config = dict(
    n_mels=80,
    vocab_size=93,
    encoder_arch='quartznet',
    decoder_width=192,
    decoder_positions='learned',
    decoder_connector='linear',
    init='kaiming_normal',
    batch_size=128,
    epochs=149.9,
)
Rows from block 3 of the text decoder of a small audio captioner, named by matrix and row number. Rows with one number belong to one neuron. Each number is 500 + 25 x the weight over its row's rms, rounded and kept within 0 to 999. All counts start at 0. Numbers have three digits each.
Before each neuron's rows are labels from the 100 texts, of 14976, where the neuron reaches its highest value: "tokens" is the input token at the peak. Only what is clearly more common there than usual is listed. The data: synthesised sound scenes: up to three everyday sounds over a background. In brackets: how many of the 100.
# fc1: MLP up (decoder.blocks.3.mlp.fc1.weight, 384x192), inputs 48-95
# fc2: MLP down (decoder.blocks.3.mlp.fc2.weight, 192x384, transposed), outputs 48-95

tokens: "," (59); "then" (19)
fc1.259:487513504520484529471473467484542516516462563485547530483500534446519522482480479522543500452487534539460552481525523510491490517506522511492485
fc2.259:544548509520503440506522501482454471454497502530518505458549511493489490517488483478501500510475544510500483506520489520519516483505505514482464

tokens: "then" (46)
fc1.1:460500492475524500510453470526520480521555480478505510527509530541521512468500529464508469503500518495549480523474521487531487512513501528492476
fc2.1:512466468501507516496463527444481495530472528528469519539486496506498485448512498493526520487510518514541533500550492497562508509473481442499485

tokens: "then" (97)
fc1.367:484551535476523498515524516488491482497473515515511508485478501462492493540535481517469507526550451511485526502489488490505470443484531552490526
fc2.367:539513482474531470495474499442538512468575497461496528510505490507501470449495493456492511518477503495514475519495489470521468497505459502504482

tokens: "clipped" (52); "muffled" (9); "hum" (8); "rumble" (8)
fc1.324:502517510574455538467499497523508498552538490523539504469497464498535498506511523506531503464524508457512495502517526533489521489485443465527503
fc2.324:453503524501512540533505495482513485505498503542456560522476501553459506506520493495500516523516549524473518470475461516509511492488531495505515

tokens: "clipped" (87)
fc1.38:468496513511502506497525503558471482536498479519494498507505458498514496479503541462470478524522488464490555539512509489525512482491493503535507
fc2.38:471461510523544514532483517506468485490486515565453499509462490505498527523512510480482526507517506498459537466496500463521500473521526521506484

tokens: "," (63); "<end>" (17)
fc1.101:554518500512507528455489509476586492492474496519521519492488572492507502447503484518484533491515527482478555472459527514498492467522472515490486
fc2.101:532489606505479494419509476551506508484504520552500527450519500515447522487506484490541487488484522494503518515501487519538485494511558545466468

tokens: "," (39); "rumble" (23); "hum" (11); "a" (8)
fc1.381:507502509453496499494480511513543471562515542527478535525503488523456493514515472518530505494499508486483509495469502469522464501483514528476536
fc2.381:506453503500484481503451503496503492543525507480518514515481517538489502495521515479522478544484507517508497447501455484507479536486512464522540

tokens: "laser" (100)
fc1.36:513510508476481500459546499448446503459501469498467419474522493503473487540505535480527512502458534529490475480482540453499513511516511510529516
fc2.36:500447534500491494496500506434493495491552501478512496511537530506500461494514498461449535497472527521538499428489524440479499503487522504532521

tokens: "then" (20)
fc1.352:460461505475499493496508497557481530530502489527468520506512516475538486502503496484492533520532517513535530547527485482509506520466497551477451
fc2.352:491496510497495523491534464509474469517522512500496502495518491503483474484507468502522417465487481543486512490493526456504473509468492477499448

tokens: "clipped" (100)
fc1.292:459462517523502504505488548504548522538554487516532539515455486471543460528500510525485502527519503495486483542473495533498479503485487477488476
fc2.292:502500478540491489532477513475489471511502505564460517536510522542475502504488558504546483542495539487535482481516484512516543503474512499535477

tokens: "spray" (100)
fc1.3:547502491488492492487507517509469473494446484491521493491494521505472550497507487433524501469525499539507554467522515531478507452489482486513495
fc2.3:512485477488506498513510517465466491505507509476490492521528513515493485511503513478483516526498485553518542431513483502486518529499494487512464

tokens: "," (87); "room" (8)
fc1.244:512500531526523518461502493503517524511526491514489502498549547494506481480439476534507525432473497492482526481428514504475503498482506524534477
fc2.244:539476488546459512514485451495498495503459527535506532508497488557498484461515508544533469489466474529510510492468509551500522532483477515520515

tokens: "then" (40); "room" (35)
fc1.363:504510481509546503455472522526553477531465489497506489507550507480505488596483505502435519530471508483532485496506489500522523462512471569514485
fc2.363:460549504495489531515476477465489509515531474511512474532527498509486521504479498522495515518479493475496497510507523519525469496490488503500498

tokens: "spray" (92)
fc1.184:519552442484528526463476502484513464522509506482486521526525502477523532541474539476469479513487538505516514467510484546454530460527514514497495
fc2.184:513511458529480488468538475503507529502513473473517498492507522525468508538474509493485522502504487486511504481502470515443535488484522506492518

tokens: "laser" (100)
fc1.251:490516442556471480478491510504502542511512523468535452486481486516527518516457530485472532494469472531523501520480532504511487511527506572532512
fc2.251:494502508493524518512516500510505473485550490502570485489474515533522507505478548476509495513506472532518479467478514477474538529511469519550509

tokens: "laser" (76); "then" (23)
fc1.176:523548510538456496470446494527531525479514527516514481499509532499532498545489516495472480505475508487502512495464486471467491488495487479527515
fc2.176:553536495428480525517473487498474477488507503498489457511469460486511488519506481494501478492480503494523509518466462523456549499490460515506538

tokens: "then" (76)
fc1.349:510481526500495454504460503491501484514517513476539453485537502505544515449491482512501470473496436475524504522474471487494453510511491500483484
fc2.349:533476506486561463493503503457539502465490548532504506542486512489511500523483453490483498512512496519478487520490528485520538490480512477483485

tokens: "spray" (97)
fc1.59:509498487492545464484510475505452531505538524500471516529498490492473542486506485493501483509501488567506545510462462517455519516530513512502483
fc2.59:533510471502516513482497511524438487455502506480460521502478474491478484497493500500529462518501492505509546527557482509479462520472504479525474

tokens: "," (100)
fc1.382:504443528541458508475503513495470487475507517519511492509485510506517484483445478511482497473526531496487492461537490519452477506553508492497505
fc2.382:527482509501465503540505534485454491527519506509495478509524474513469479541471517487469469417468528520471502468510524481497520465482484519472497

tokens: "," (91)
fc1.98:516520502473520468528534513541486514488522465507493475518490486503491515555493530480455514502514476478514559506512473542505507516459489523479489
fc2.98:498523489502550518463502470533524487511520509549521520516532549483482491459502425471496510507472487482520438475451496548541490515539519496501458